config.toml
model = "class-conditioned image flow-matching model"
dataset = "made-up road signs on poles"
train_examples = 61250
image_size = 32
horizontal_flip = false
conditioning = "class"
arch = "unet"
objective = "flow_matching"
cond_dim = 192
targets = ["outline"]
num_classes = 5
cond_dropout = 0.1
logit_normal_time = true
norm = "layernorm"
activation = "gelu"
widths = [48, 96, 96, 96]
blocks_per_level = 3
scale_shift_norm = true
attention = true
upsampling = "nearest_conv"
init = "small_normal"
residual_init = "zero_last"
optimizer = "muon"
muon_scale = "original"
lr = 0.034
momentum = 0.9
nesterov = true
orthogonalizer = "newton_schulz_5"
adamw_lr_other_params = 0.00089
grad_clip = 0.5
ema_decay = 0.99
steps = 7900
batch_size = 64
epochs = 8.3
lr_schedule = "constant"
warmup_steps = 230
weight_decay = 0.008
adamw_weight_decay_other_params = 0.01
Rows from block 12, named by matrix and row number. Rows with one number belong to one channel. Each number is 128 + 24 x the weight over its row's rms, rounded and kept within 0 to 255. All counts start at 0. After the name is the row's rms in percent of the matrix's.
# convs0: first 3x3 conv (model.mid.2.convs.0.weight, 96x96x3x3), inputs 24-47, a 3x3 kernel for each
# convs1: second 3x3 conv (model.mid.2.convs.1.weight, 96x96x3x3, transposed), outputs 24-47, a 3x3 kernel for each
convs0.46 110 [123 125 116 136 135 123 130 178 123 141 146 129 144 119 132 140 149 119 117 107 106 171 127 154  92 113 134 145 100 122 117 127 115 120 112 114 130 122 118 174 177 121 139  91 136 194 142 116 131 131  83  84 133 117 166 134 101 163 123  99 122 107 161 136 161 128  97 102  97 120  80 120 124 159 146 131 115 143 139 131 140 110 151 128 152 147 118 123 109 131 123 112 109 131 148 122 116 147 136 135 185 105 111 147 113 118 126 113 116 102 118 118 151 129 129 105 109 125  96  93 148 133 110  60 106 121 174 176 139 124 200 168 115 107 127 145 131 100 123 124 126 101 100 132 129 150 111 153 114 174 104 103 146 109 144 117 139 123 122 124 107 130 134 135 117 144 120 149  82 108 111 157 160 104 181 182 126 145 128 127 114 145 104 167 129  98  94 105 111 135 133 141 145 135 132 119  94 107 170 198 104 164 165 133 155  77 115 121 151 111 163 193 140 136 163 129]
convs0.47 091 [131 169 104 115 120 139 119 121 145 152 115 106 130 120 101 130 121 135 117 120 120 177 103 193 148 159 115 132 128 127 126 118 141 136 116 140 166 116 129 107 128 126 109 144  96  98 179 112 133 154 136 165 129 141  89 126 142  70 104 131 135 160 149 204 128 135 176 176  88 149 176 149 121 118 119 126 113 123 104 119 148 140 106 122 129 113 124 117 128 132 119 134 116 106  99 134 115 126 141 211 169 118 156 116  83 132 128 155 112 204 124  94 118 117 152  79 169  81 142 156 128 156 121 120 137 106 170 121 132 126 137 137  68 118 142  90 109 182 143 150  93 134 130 146 127 114 125  85  72 125 113 115 147 132 145 124 101 154 136  94 111 109 105 116  83 162 138 158 138 125 145 124 149 127 128 118 110 115 107 117 129 119 139 113  80 110 131 134 127 158 158 124 138 104 106  98 123 156  96 131 135 106 100 135 135 121 121 121 136 129  86  90 113 151 172 149]
convs0.48 114 [168 123  98 197 119 111 146 110 125 127 100  97 123 127 152 146 115 120 110 153 177 123 113 110 143 132 137 144 112 130 149 142 114 136 133 126 159 153 115 125 114 143 130 131 128 125 128 121 144 138  85 198 119 104 113 116 151 102 129 137  89 135 147 146 159 129 109 145 154 109 164 134 130 130 126 129 141 143 151 105 128 131 134 103  94 119 114 125 102 131 132 154 148 129 116 106 181 133 137 115 115 108 169 171 118 193  95 150 136 110 104 166 111 136 135 150 171 240 104 139  86  78  86 255 130 148 133 117 110 121  99 132 177 151 141 141 121 121 121 132 139 141 140 126 155 135 118 107 128 158 128 135 168 138 140 146 151  98 107 145 136 117 137 117 147 113 108 113 128 164 177 123 139 131 131 141 114 110 160 145 143 120 113 114  89 146  91 132 158 130 142 132  99 137 129 141 132 142 151 163 141  90 180 148 181 168 130 119 138 108 161 114 109 169 159 156]
convs0.49 091 [137 130 125 170 127 191 158 140 154 117 129 133 161 144 131  99 130 133  96 163 113 117 129 108 157 169 155 135 119 191 103 108 143 114 116 158 152 130 131 146 153 142 189  93 179 120 113 121 105 119 191 139 145 136 146 126 161 103 126 127  93 120 117  89 118 128  95  99 111  94  73 104 142 116 125 126 152 123 139 108 141 142  96 140 157 121 130 129 141 165 120 149 113 123  97 135 129 118 144 125 134 152 163 142 146 177 140 151 108 135 117 126 116 136 158 130 120 109  94 126 151 143 173 119  93 118 116 145 136 131 154  97 134 122 111 155 123 161 106 114 111 129 102 145  78 135 111 182 131 178 149 127 124 127 122  72 102 129 133 140 152 143 110 168 121 152 175 158 145 124 113 136 128  76 146 103 140 146  96 195 156 131 105 121  78 156 137 132 137 121  98 139 121 130 108 117 150 147 126 128 137 148  75 123 136 118 124 104  92  75  90 137 171 131 118 129]
convs0.50 097 [144 106 139 177 107 116 111 121 112 146  78  97 117 125  81 126 126 111 125 129 129 125 131 125 110 106 129 146 146 167 122 134 170 118 135 100 124 112 167 110  92 110 127 155 127 181 132  91 126 179 110 165  94  93 101  90 121  88  82 125  91 161 113 137  76 104 128 110 133 145 114 159 126 134 129 149 139 142 132 140 120 140 140 108 122 110 104  86 132 134 110  70 141 104 109 159 149 122 140 148 118 138 176 124 145 136 149 148 120 131 144 133 117 143 106 167 138 169 159 177  78 154 123 143 217  92 147 128 104 109 137 122 126 108 164 159 151 133 107 135 115 171 107 131 169 135 107 158 155 174 131 113 136 138 134 118 151 136 122 134 153 118  83 135  93 128 120 111 112 114 119 103 118 121 185 121 101 144 158 121 180 110  94 122 128 142 126  68 155 135 118 115 121 103 107  94 137 122 133 179 107  50 122 157 137  76 125 136 149 144 165 152 103 172 126 119]
convs0.51 099 [123 103 147 115  97  74 103 104 103 142 141 119 110  92  83 145 126 111 126 133 126 122  89 183 119  96 123 113 141 152 113 122 108 120 132 150 122 151  97 133 152 127 110 138 133 154 104  88 120 115 125 123 149 127 137 109 119 115 135 120 155 134 141 123 144 117 159 104  98 162 119  94 134 150 137 108  95 112 129 141 125 136 150 134 150 118 122 123 148 134 118 109 115  90 138 154 133 121 134 149 145 154 129 154 122 128 135 127 129 123 111 138 144 176 132 143 134  68 106 174 113 182  89 110 153 132  91 159 109 124 129 140 109 154 161 124 140 130 149  92 102 145 117 130 100 171  97 108 162  95 104 120 145  81 151 105 122 144 141 108  78 166 148 114 167 134 142 136 112 122 124 111 154 147 132 164 163 113 145 122 130 141  81 102 142 130 144 152 116 126 129 142 108 116 136 152 114 109  99 130 157 153 129  93  79 120 121 156  71 125 129  83 141 106 113 126]
convs0.52 095 [116 139 117 112 134 117 111 135 149 162 118 166 133  99 128 131 106 132  86  67 113 150 122 134 149 155 139 104 133 113 115 104 102 144 114  97 128 104 128 140 127 105 142 136 104 122 134  99 126 114 109  98 128 116 126 121 144 111  98 100  95 120 124 135 107 106 147 163 148 120  64 136 133 134 152 114 112 137 140  87 105 127 107 150 135 151 127 129 109 115 127 142 126 111 103 111 120 126 144 129 120  96 123 129 130 124 123 125 111 138 108 132 119 149 129 184 106 107 133 127 169  86 145 105  93 102 149 148 146 179 161 179 136 132 176 118 134 106 164 118 135 130 159 160 102  84 101 159 150 116 121 154 125 124 158 107 121 127 126 129  79 122 124 138 106 129  91 153 137 162 167 134 160 137 126 104 126 129 144 105 145 145 142 165 131  76 138 132 104 115 134 125 132 101 126 127 105 142 123  65 108 105 114 133 145  79  93 142 143 175 108 199 131 158 117 136]
convs0.53 135 [202 149  76 150 129 147  99 126 132 155 111 117 147 148  88 138 108 118 143 141 107 137 136 118  97 129 110 138 139 118 139 127 122 117 128 131 154  92 149 152 114 132 101 124 120 164 154 107 167 136  78 118 110 115  87 161 145  96 164 131 124 128 109 121 173 112  94 163 107 157 118 116 134 115 115 133 133 130 124 138 129 115 136 101 157 105 118 127 126 139 158 151 105 166 143 134 118 124 128 184 133 139 192 123 142  93 111 120 146 145 122 128 126 142 133 131 127 205 137  88 253 159  81  42 106 124 172 116 113 134 137 118 126 111  99 144 152  88 164 139 136 128 126 106 122 139 134 142 132 134  87 115 115 128 126 118 130 139 119 109 105 107 128 139 102 138 116 147 113 128 124 124 120 113 126 136 125 120 122 119 143 132 148 110 140 156 110 126 125 124 131 128 148 134 119 113 103 132 129 156  89 153 181  83 121 112 114 164 119  91 163  87 124 113 106  99]
convs0.54 095 [109 105 143  74 145 112  84 121 154 139 117 121 141 138 123 115 109 112 148 167 131 158 140 129 160 130 130 148 102 131 143 154 141 123 123 154 136 130 137 158 132 151  91 147 120 131 138 156 114  14 150 108 112 174 104 124 135 147 125 135 127 110 142 131 165 154 124 126 133  61 175 129 115 131 170 150 143 104 130 105 103 130 114 125  95 106 131 140 138 117 117 127 128 130 114 103  87 113 110 137 112 166 123 141 165 126 144 111 137 117 120 130 162 143 133 164 152 182 101 111  85 123 177 178 138  95 133 124 135  93 187 105 131  69 141 103 131 110  78 114 158  91 114  79 169 135 112 108 133 134  80 138 107 121 161 143 115 113 109 122 135 134 136  99 119 116 152 121 103 120 128 107 111 144 140 133 136 131 111 109 127 192 143 128 149 130 120 113 102 122 130 137 132 151  95 162 108 136 125  93  84 157 154 112 101 156 136 128 117 132 133 117 100  89 101  85]
convs0.55 117 [146  85 121 135 133 142 143 118 128 132 129 143 110 125 106 117 117 139 148 131 101 138 164 130 105 118 164 118 116 110 120 137 148 142 144 128 134 123 125 119 119 159 115 144 115 127  97 123 103 135 165 142 146 112 132 126 123 121 130 167 103 131 171 157 112  63 131 143 144 115 146  99 135 124 115 124 147 140 143 139 134 139 113 127 135 119 130 134 122 131 123 153 116 103 165 150  99 147 103 115 124 156 119 131 100 118  97 153 132 121 112 135 133 146 114 148 163 123 117  91 105 136 185  84 159 172 123 127 132 114  93 142 129 126 122 119  90 126 117  88 151 113 129  89 134 141  89  79 164  89  85 169 109 120 142 116 128 112 161 118 110 141 104  97 123 127 151 137 107 100 130 114 125 114 163 141 146 116 152 146 128 108  80 136 105 111 113 103 141 131 145 132 136 130 112 107 113 130 117 114 121 111 113 150 128 100 106 124  94 136 117  89 126  96 126 172]
convs0.56 097 [116 117 125 142 117 112 142  85 152 129 145 136 111 113  79 100  80 158 138 108 142 122  88 116 133 131 111 136 148 125 137 121 119 145 128 108 129 122 142 138 145 149 191 125 154 143 129  85 157 119 201 124 137 114  54 139  66 100 122 113 128 108 139 128  98 118 145 152 146 116 131 104 127 115 150 113 158 126 178 100 125 148 132 115 143 112 100 115 127  98 131 111 102 139 123 143 121 127  69 110 114 140 119 122 115 136 111 110 124 124 135 116 155  86 137 136 147 165 175 153 133 109 158 139 117 109 145 131 146 125 113 116 138  70  92 140 121 126 113 105 117 176  88 103 154 150 160 121 153 133 156 126 146  99 148 125 118 105 107 111 129 134 137 159  92 140 140 117 173 153 109 132  98 101 127 137 117 164 164  97 141 155 131 123 160 106 153 159  96  99 125 138 126 149 110 147 122 149 106 107 140 165 136 121 111 188 152 147 132  87 129  74 133 137 139 125]
convs0.57 097 [ 82 121  90 152 134 159 124 157 130 157 137 134 136 106 138 169 115  97 111 127 155 124 106 115 114 125 139 136 118 122 146 147 122 130 174 104 158 118 134 167 143 118 154 142 181 122 144 155  99 182  98 100 148 141 158 140 142 144 100  95 147  93 167 126 172 125 142 102 157 121 184 146 115  99 140 108 133 164 109 132 134 120  97 123 131 127 115 138 151 145 112 154 115 116 100 112 115 134 104 113 117 126 113 102 115 110 136 124 127 148 120 126 160 137 122 119 102 130  85 121 161 132 185 131 118 134 155 112 180 109  67 117 115  78 112 137 118 108 112 142 137  95 166 115 111  92 112 130 151 104 110 117 138 106 125 115 141 168 156 112  93 120 122 162 136 104 147 106 156 120 114  75  84 126 107 119 127 114 102 122  88  96 136 139 132 121  91 138 113 159 108 126 134 114 134 123 155 144 121 131 124 137 108 122 117  86 178 138 151 122 131 153 160 137  86 169]
convs0.58 089 [101  86 154 127 121 161 146 149 166 110 117 134 100 136 151 110 115 168 103  63 120 125 145 110 120 108 138 114 124 117 126 132 114 123  89 126 120 159 131 118 113 135 132  88 163 138 104 100  93 127 128 134 147 123 143 114 132 121 108 157  91 104  90 144 164 148 120 104  68 178 132 119 116 145 142 167 132 140 147 160 113 139 131 100 126 137 117 146  94 138 104  80 108 158 106 116 164 124 129 113 105 148 142 126 186 127 104 107 135 110 140 122 136 131 148 133 136  85 155  82 129 135 123 108 124  70 148 121 139 184 103 124 170 123  65 131 125 116 171 178 129 140 156 122 162 152 132 146 142 166 141  87  57 150 141 129 130 136 100 132 177 145 145 116 118 108 117  99 146 131 105 147 104 113 129 139 100 108 147 155 119  89 112 141 177 136 133 137  90 100 138 125  78 137 119  99 143 138 132 169  94 156 107  94 104 143 117 162 136 145 116 155 176 130 169  55]
convs0.59 106 [102 140 166 117 121 109 137 105 123 149 119  93 114 163  89 137 135 130 135 108 139 161  65 128 156 131 163 137 135 125  99 117 124 118 141 138 104 135 193  72 145 164 133 124 138 116 134 131  73 140 117 163  94 168 149 123 108 139  93 117 176 140 129 163  96 114 112 142 111 158 147 131 130  98 116 105 122 119 115 117 134 130 116 129 106 116 137 131 113 129  89 127 140 144 103 113 168 119 112  88  99  81 157 137 118 147 136 124 164 142 125 128 117 127 130 105  99 147 208 159 156 222 157 175 102 115 126 181 107  86 160 123 137 140 119 138 134 149 160 173 144 126 167 141 191  61 109 133 160 197 127 115 105 130 157 105 177  98 144 139 140 144  90 142 154 125 124 117 156  99 119 125 114 165 152 178 124 128 149 117 133 103 143 123 116 102 142 105 125 119 140 157 143 148 158 135 145 125 101 135 168 125 141 129 101  95 133 101 188 133 117  85 120 109 132 121]
convs0.60 093 [122 121 117 131 101 122 130 123 158 133 133 137 124  74 130 106 182 105 110 142 144 108  90 113 152 114 112 101 150 147 134 155 118 126 104 109 137 116 128 123 117 152 142  91 137  89 163 127 143 206 119 122 139 111 106 115 128 112 112 116 108 114  76 121 166 143 150 115 139 135 107 140 163 104 138 142 132 143 142 143 130 114 143 124 111 144 163 130 140 144 133 152 151 148 120 160 129 170 138 123 107  50  86 139 165 153 105 125 127 128 142 156 120 100 141 135 133 106  92 189 143 124 143 124 168 123 112 128 104 144 103 103 142 136 134 113 107 160 174  70 129 138 149 195 138 106 109 117 207 192 130 137 172 131 116 162 138 126 174 140 149 133 112 122 159 124 131 108 115 104 115 154 139 135 122 121 137 124 111 169 138 194 141 152 142 136  84  98 158 107 129 101 160 131 128 116 124 133 123 114 147  74 168 152 165 159 171 166 122  75 105 139 117 158 138 145]
convs0.61 099 [101 121 148  99  98 111 127 130 128 148 114 103  73 143 108 108 161 127 128 173 154 105 140 107 153  98 132 126 127 111 153 124 139 110 132 119 131 135 157 159 115  93 133 146 110  77  96 176 159 152 141  56 120 164 144 175  94  86 119 111 122 148 122 171 132  90  59 124 105 124 161 129 158 124 134 115 131 126 118 119  90 106 170 124 100 139 138 136 154 121 139 143 154 100 105 130 110 101 142 118 181 105 186  91 141 159 113 131 142 107 110 148 139 100  96 132 134 136 128 157 122 133 110 128 140 172 100  88  91 114  99 166 113 150 143 100 115 136  91 119 163 128 106 124 119 134 148 122  70 150 104 114 148 101 119 150 140 113 114 139  87 142 125 119 129 104 124 121  88 134 127 103 190 163 109 112 158 134 103 129 122 134 117 107 134  91 117 143 138 153  89 119 126 115 111 132 112 123  98 136 121  97 153 113 134 117 162 101 155 118 180  83 152 121 109 174]
convs1.46 216 [140 109  81 115  93 145 116 114 146 121 100 115 153 112  81 116 106 135 143 115 157 123 158  91 181 134 136 135 110  98 139 127 146 128 152 137 111 133 136 128  99 106 136 158 172 132 132 167 153 149 143 119 110 127  97 145 112 125 133 132 145  99 122 122 128 152 161 128 142 163 106 103  87 122 104  99 121  82  83 123 117 160 128 161 129 126  94 147 128 148 122 108 173 104 154 120 105 141 140 163 140  98  92 147 163 138  80 138 123 148 112 150  94 108 136 165 145 135 148 132 160  79 147 150 160 119 111 129 118  97 106 111 101 125  96 132 172 107 118 128 105 180 121 129 128 158 144  67 182 126 104 128 150 127 133 151 115 124 136 123 118 122 122 136 157 115 119 157 160 124 147 113  91 124 128  83  90 132 138 130 111 129 146 146 119 119 102  99 121 156 120 115 144 118 115  80 119 102 113 165 128 138 101 149 130  90  80 126 117  82 153  72 103 136 131  77]
convs1.47 025 [132 135 128 116 146 137 131 166 145 100 128 117 116 180 147 162 118 120 131 129 108  78 167  93 129 114  99 121 123 154 128 182  85 144 137 130 143 129 118 119 129 136 113 110 138 122 109 129 157  80 102 160  66 118 144 132  94 143 117 120 138 152 129 122  93 137 127 114  76 102  90 116 113 105 149 133 119 128 113 135 105 176 154 126 171 135 149 165 157  97 112 151 107 104 130 140 161 155 141 104 141  99  79 159 137 140  96 140 108 121 130 115 100 141 105 129  93  84 108 144 106 110 139 115 114 124 103  92 135 110 124 133 124 166 139 117 143 123 130 120 102  77 129 144 133  85 126 122 120 115 163 152 105 137 118 128 129 101 139 143 139 143 146 141 112  84 123 112 161 156 160 153  99 134 141 174 157 142 133 147 165 152 147 129 136 123 135 107 112 127 124 119  93 135 137 129 130  87 149 114 106 155 150 137 131  95 142 169 164  99 132 146 157 136 102 113]
convs1.48 164 [132 141 106 200 109  96 130 119 151 125 147 124 115 100 157 145 138 148 151 120 105 168  94 109 120 107 118 104 157 120 104 137 110 127 108 124 129 147 172 116 157 133 117  93 125 176 136  67 173 176 104 119 146 139 139 108 160  99 203 153 138 180 123 101 105  94 108 145 168 107 148 146 124 127 137 126 122  89 134 135  95 121 120 132 144 156 143 107 123 168 127 116 126 182 145 129 129 189  97 109 193 111 130 101  78 131 157 143 153 113 122 115 124 117 120 148 128 136 125  12 117 193 147  90  71 143 144 104  83 141 179 129 174  84 124  96 147 120 142 108  90 115 122 110 151 141 110 124  99 132 125 117 129 133 107 100 120 115  97 104 154 108 158  91 110 163 125 182  83  94 123 153 106 146 155 144 110 113 131 117 192 145 145  98 145 167  91 173 146 153 111 117  92 122 165 117 156 130 121  74 109  83 137 131 140 136 156 167  74 154 129  83 143 113 106 145]
convs1.49 057 [113 134 153  83 138 141 180 102 128 138 162 110  77 157 142 100 101 127  95 104 133 138 140 153 124 132 128 119 167 148  98 113 155 145 126  90  89 137 114 119 131 145 119 117  80 189  73 167  86 167 144 125 100 161 110 146 108 122 103 161 101  89 138 131 150 134 119 133 141 135 162 162 123 124 127 118  88  98 138 142 111  99  72 114 124  96 141 120 143 119 165  91 104 143 142 145 127 103 135 140 130  74 130 104  79  97 140  99 128 149 106 111 140 118 134 181 120 124 146 124 115 102 147 142 128 165  92 128 168 160 118 135 136 125 155 107 148  88 165 122 143 140 148 143 120 161 118  50  82  97 155 145 157 135 185 111  97 115 129 147  72 127 120 123 126 130 105 113 145  87  69 136 145 154 118 192 116 144 143 154 121 122 113  83 127 135  87 103  95  97 142 122 113 123 117 137  99 143 123 171 139 152 115  99 104 178 130 121 169 168 131 123 184 140 100 149]
convs1.50 045 [115 133 130 114 123  64 147 148 129 120 149 150 156 139 137 138 151 151 115 126 125 118 131 117 148 115 137 160 134 116  95 114 150 144 122 115 166  99 153 116 133 112  69 148 142 115 134 154 117 100 165 148 133  69 153 131 157 122 128 147 163  97 143 147 114 142 151 135 100 128 174 146 123 130 138 113 128 158 149 172 145 138 116 164 109 143  81 109 123 107  91 123 127 151 175 175 137 183  93 110 149  69  89 107 110 100 131 156 138 114 135 112 136 121 111 116 140 117  30 127 132  65 133  97 133 130 147 113 142 122 122  87 144 135 137 129 125 130 143 109 151 158  90 100 131 139 132  91 105 158  80 115 125 128 142 146 179  91 103 145  96 149 120 132 123 131 116 137 134 155 162 113 113 102  93 129 135 168 119 126 149 102  98 164 135 137 160 121 124 112 156 155 112 107 129 183 107 103 145 176 108 102 109 151 119 115 136 104  84  87 152  97  95 145 137 146]
convs1.51 074 [113 138 146 172 178 106 118 168 120 134 130 104 159 130 124 135 141 106 125 130 150 151 145 125 137 144 107 131  97 150 139 125 171 162 116 143 132 153 129 134  86 115 143 150 114 101  97 173 109 151 157 154 104 133  81 103 115 165 152 114 145 105 123 139 134 127 165 142 111 135 137  94 172  93 152 133 160 135 114  97 126 125  87  50 135 149 129  89  85 148 108 135 115  89 153  96 174 144 142  86 135 115 123  86 143 106 122 106 107 117 130 122 144  95 162 119 113  79  73 120 155 127 165  93 142 169  93 124 129 123 138 138 163  99 158 110 142 111 144 119  91 143 112 140 130 103 159 121 106 147 169 110 142 142 139 157 119  94  92 155  80 156 138 157 159 100 135 101 103 144  97 149 137 103  98 124 173 117 122 152 142  72  82 124 125 138 139 105 148 138 140  93 134 183 160 143 132 100 139 156 130 172 150  96 131 155 136 124 152 134 132 185 122 133 155 127]
convs1.52 067 [128 111 127 153 105 138 149 156 111 102 173 111 128 136 121  99 148 107  96  88 123 130  93 135 154 138 175 145 150 136 108 125 138 137 122 144 109  97 111 159 150 136 142 163 155 147 104 157 151 119 126 121 137 141 150 105 131 119 151 140 135  84 116 124 130 139 122 105  65 153 173 125 180 133 140 124 178 132 112 100 142 119 166 148 119  95 110 107 151 133 139 161 124 114 168 133 125 119 121 128  81 102 126 103  95 139 118 163 149 127 122 101 113 152 128 146 118 119  97 125  79 139 142  91 126 126 101 124 148  83  94  64 134 110  97  71 106 110  97 160 124 131 108 127 122 146 174 143 154 128 155 180 155 112 122 131 132 112 127 133 132 143  89  99 132 129 153 172 131 142 124 119 116 127 128 141 108 118 111 129 104 113 178 145 155 113 103 139  95 119 167 153 106 163 112 144 148 114 150 167 132 123 132 185 127 132 153  92 109  90 143 130  83 105  99 103]
convs1.53 253 [138 140 125 130 132  89 187 124 114 155 115 116 144 134 128  84  96 100 145 109 119 154 130 115 151 108 109 126 122 112 128 135 130 119 134 133  99 108 135 137 116 134 147 157 123 123 110 110 179 115 118 144  98 142 134 114 125 141  93 170  87 145 173 142  79 119 112 104 142 155 152 155 135 111 121 122 161 119 159 122 118 132 108 144 106 153 184 131 135 137 137  89 125 130 107 158 144 124 106 120 139 145  66 125 116 159 153 104 131 118 153 157 101 151 115 132 127 114 157 145 197 134  55  78 197  24 131 116 111  97 122 125  89 132  75 136 122 119  88 160  80 167 121 116 132 167 147 140 117 111 137 112 119 157 131 123 166  93 111  80 137 117 126 135 127 152  96 136 151 151 164 123 147 123 154 153 146 155 117 157 126  95 126 157 111 121  94 120  96 104 146 120 183 118 139  87 148  63 113 131 141 169  45 144 130 135  92 141 138 136 142 133 103 105 151  68]
convs1.54 024 [114 100 120 139  74 128 126 128 156 155 147 124 105 152 117 144  96 128 124 119 127 147  61 118 164 138 117 102 125 149  98 146 139 118  65 127 108 164 125 109 100 115 136 138 105  80 146 138 108 165 155  96 117 137 126 133 178 149 122 173 170 105 131 127 117 126 153 118 147 121 168 115 115 123 165  89 157 143  94 131 134 140 158 125 107 118 125 141 133 122 112 150 146 114 166 133 129 142 142 119 140 101  98 183 149 130 124  86 145 114 161  98  91 161 126 113 127 118 137 102 111 186 169 139 161 120 124 163 148 154 188 184 171 162 125 130 115 149  66 161 148 142 157 119 122 125 106 112  80 118 183 111  92 138  85  85 143 128 118  97 150  79 118 105 141 136 113 120 127 138 154 133 120 109 161 134 143 136 144 145 146 166 142 107 114 164 137 169 111 112 123 120  98  85 159 122  99 139 167 102 108 140 104 115 136 113 137  98 104 163 115 117 129  81 160 112]
convs1.55 164 [133 141 116 121 124 137 144 172 116 101 139  90 201 145 174 118 134 133 110 146 135 101 130 120 125 104 123 128 111 115 110 114 129 161 143 125 110 117 134 112 128  68 150 143 156 128  93 120  94 134 147 119 150 130 122 128 141  92 153 121 131 124 126 146 141 109 101 107 137 180 146 129 169 137 114 137 156 138 131 146 104  92 164 108 105 105 124 129 151 130 170 110 122 130 149 142 151 100 141  61 181 138 152 172 134 109  95 135 102 129 128 130 146 152 186 113 119  94  93 142  88 123 122 150 139 138 105 154 187 129 135 125 130 138 100 193 112 146 134 140 120 105 139 101 137 123 146 158  62 130 152 130 134 147 114 136  95 156 146 165 112  87 113 131 107 149 106 124 163 120 123 125 140  97 132  91  96 181 122 111 152 160 114 161 129 125 135 163 147 119 146 143 160 134 111 136 128 108 171 144 127  80 134 128 133 116 157  60 156 116 164 132 137 131 162 104]
convs1.56 068 [ 99 158 138 119 104 140 127 131 123 115 120 190 128 131 161 160 100 158 138  97 151 115 124 121 135 163  92 142 119 130 162 115 113 125 123 116 118 119  89 137  96 107 140 105 116  97 171 152 119 161 131 147 136 145 104 166 152 120 136 154 126 140 147 146 140 124 119  78 105 155 136 150 105  88 133 157 142 136 129 132 154 128 113 157 155 116 115 105 157  95 137 123 148  99 118 142 148 111 148 129 167 108 127 121 130 173 176 159  93 119 141 156 113 139 123 132  95 178 111 142 135 109 138  96  69 126 143 167 135 106 149 141 141 104 110 180 131  89 131 192 130 120 145  97 143 118 130 107 126 166 111  93  90 127 119 143 109 111 132 144 168 153 139 123 119 145  87  80 130 116 107 134  94 118 120 110 135 157 149 130 132 112 121 140  66 128 110 126 127 113 117 139 104 127 172 115 159 160 136 121 158 146 100 113 100 128 131 108 110 101 108 198 149 165 122 130]
convs1.57 076 [123  93 111 131 100 127 139 108 160 138 139 101 143 156 129 107 100 128  97 125 112 121 152 150 114  97 132 110 123 113 114 103 133 107 144 101 130 113 118 102 114  94 127 108 128 128  80 118 113  87 173 101  55 140 130  92  73 147 131  96 134 140 112 137 123 118  99 106 131 106 121 115 140 132 144  88 126 205 114 123 145 139 148  96 124 128 126 129 125 141 129 126  92 131 189 143 128 113 112 131 125 121 192 136 206 165 157 186  92 188 107 143 113 120 123 107 152 147 130 122 125 136  92 170 137 132 152 178 146 143 160 174 110 123 123 105 122 160 107 130  90 112 131 139 133 116 143 129 127 157 163 160 138 133 128 124 146 115 157 143 123 128 140 128 108 155 174 172 120 131  91 122 145 137  99 188 164  91 159 136 116 132 146 132 133 144 123 140 179 113 129 121 133 115 120 132 126 130 103 132 163 153 144 181 139 150 122 103 129 137 117 123 194 116  85 121]
convs1.58 023 [119 103 125 103 160 192 132 180 128 120 141 148 135 130 149 134 150 143 138 110 153 110 140 148 155 152 100 106 155 153 151 154 108 119  87 127 106 129 115 151  73 139 107  94 128 145 101 132 125 104 149 144 207 138 116 130 149 132  87 123 152 144 116  95 131 118 148 163 123 110 114 129 125 110 113  89  82 137 169 131 133 137 117 135 113 143 151 105  72 140 145 130 125 110 147 119 109 171 137 128 161 108 114 109 157  94  90 188 179 120 129 107 144 112 106 148 135 110 147 121 133 134 119 102  95 116 138 140 132 150 164 108 137 144 103 111 139 149 153  87 143 149 105  94 122 174  92 124 135 110 105 120  99 125 146 120 118 114  71 122 140 103 123 154 132 110 127 160 121 154 160 137 162 124 111 122  81 132 198  90 115 109 133 104  85 159 133 105 171 101 149 170 125 164 153 129  96 132 108 102 120 159 135 151 127 136 136 157  86 172  79 133 142 146 100 128]
convs1.59 105 [143 116 130 115 119 148  99 139 156 138 115 128 135 109 138 148 126 128 107 106 130 101 187 114  83 133 151 128 121 146 129 146 122 124 134 137 117 155 115  95 121 160  85 146 132 159 172 101 120 106 164 123 128 117 138 122 148  83 111 115 140 147 100 124 149 113 166 126 168 105 157 153 119 163 155 146 144 147 108 162 112 110 101 143 103 163 126 113 105 120 112 146 122 129 124  84 115 178 146 137  94 113 156 142  73 162 123 146 130 143 104 139 157 126 125 108  87 111 154  99 104  19  58  95  64 151 137 118 152 108 121 142 160 109  92  90 110 116 133 103 109 104  95 115 141 144 122 114  61 101 105 132  94 130 154 145 138 132  93 128 158 100 124 146 145 175  94 145 121  96 117 105 109 140 124  79 103 127 136 129 126 138  99 136 151 123 122 145 129  85 105 132 121 122 134 119 114 146 129 135 151 117 127 134  93 132 125 130 109 145 136 158 114 113 121 143]
convs1.60 035 [ 91 130 135 136 157 150 146 144 153 155 100 149 117 181 174 127 127  95 118 171 144 145 128 150  88 136  91 154 151 165  96 117  88 115 134 109 141 158 140  80 139 111 122 118 130 161  79 163 178 119  68 122 109 156 139 106 139 141 131 108 128 141 177 126 145 114 130 148 158 129 103 126 164 143 135 103  86 135 176 131 114 102  87 110 119 148 114 128 102 123 179  87 162  91 139  89 131 120 131  98 107 133  97 163 114 136 188 161 120  97 122 149 148 133 157 138 155 128  91 140 147 100 150  88 154  96 188  75 138 139 142 134 153 124 122 136 129 134 125 142 161 111 143 135 136 141 116 101 106 140 120 147  70 145 116 150  82 162 128 108 146 107 119 190  65 118 145 144 154 167  72 146 171 134 145 108 148 122 143 135 118 115 148 159 107 122 144 119 151 173 115 139  94  96  76 139 122 123  70 118 138 129  71 143 112 120 128 118 151 123 112 137 126 150 139 134]
convs1.61 052 [143 163 133 122 195 164 104 163 153 140 107 129 130  43 135 128 151 117  99 148 136 158 149 148 118 141 108 142 141 130 158 119 125 151 140 132 151 122 105 156 117 139 148 113 119  73 165 106 127  73 109  85 114 103 134  94 140 165 163 170 130 140  96  93  87 107 127 115 133 121 144 129 119 140 132 126 136 129 129 130 123 154 139 104 145 126 101 156  88 156 112 131 140 147 193 150 138 103 115  98 166 147 133 191 122 103 149 118 102 142 109 140 127 105 158  88 100 127  66 126 172  81 147  87 113 159 113 128 116 108 122 132 132 120 123 154 130 122 114 113 145 112  55 136 111 169 159 131 165 141 121 117 131 138 142 110 181 128 105 146 162 122 159 127 140 128 147 140 130 136 152 130 104 152  79  89 143  93 127 128 134 111 143 134 133 145 115 128 139 141 115 108 162 136 145 155 102 113 109 183 123  91 173 141 148 104 180  98 125  90 104 177  78 144 138 129]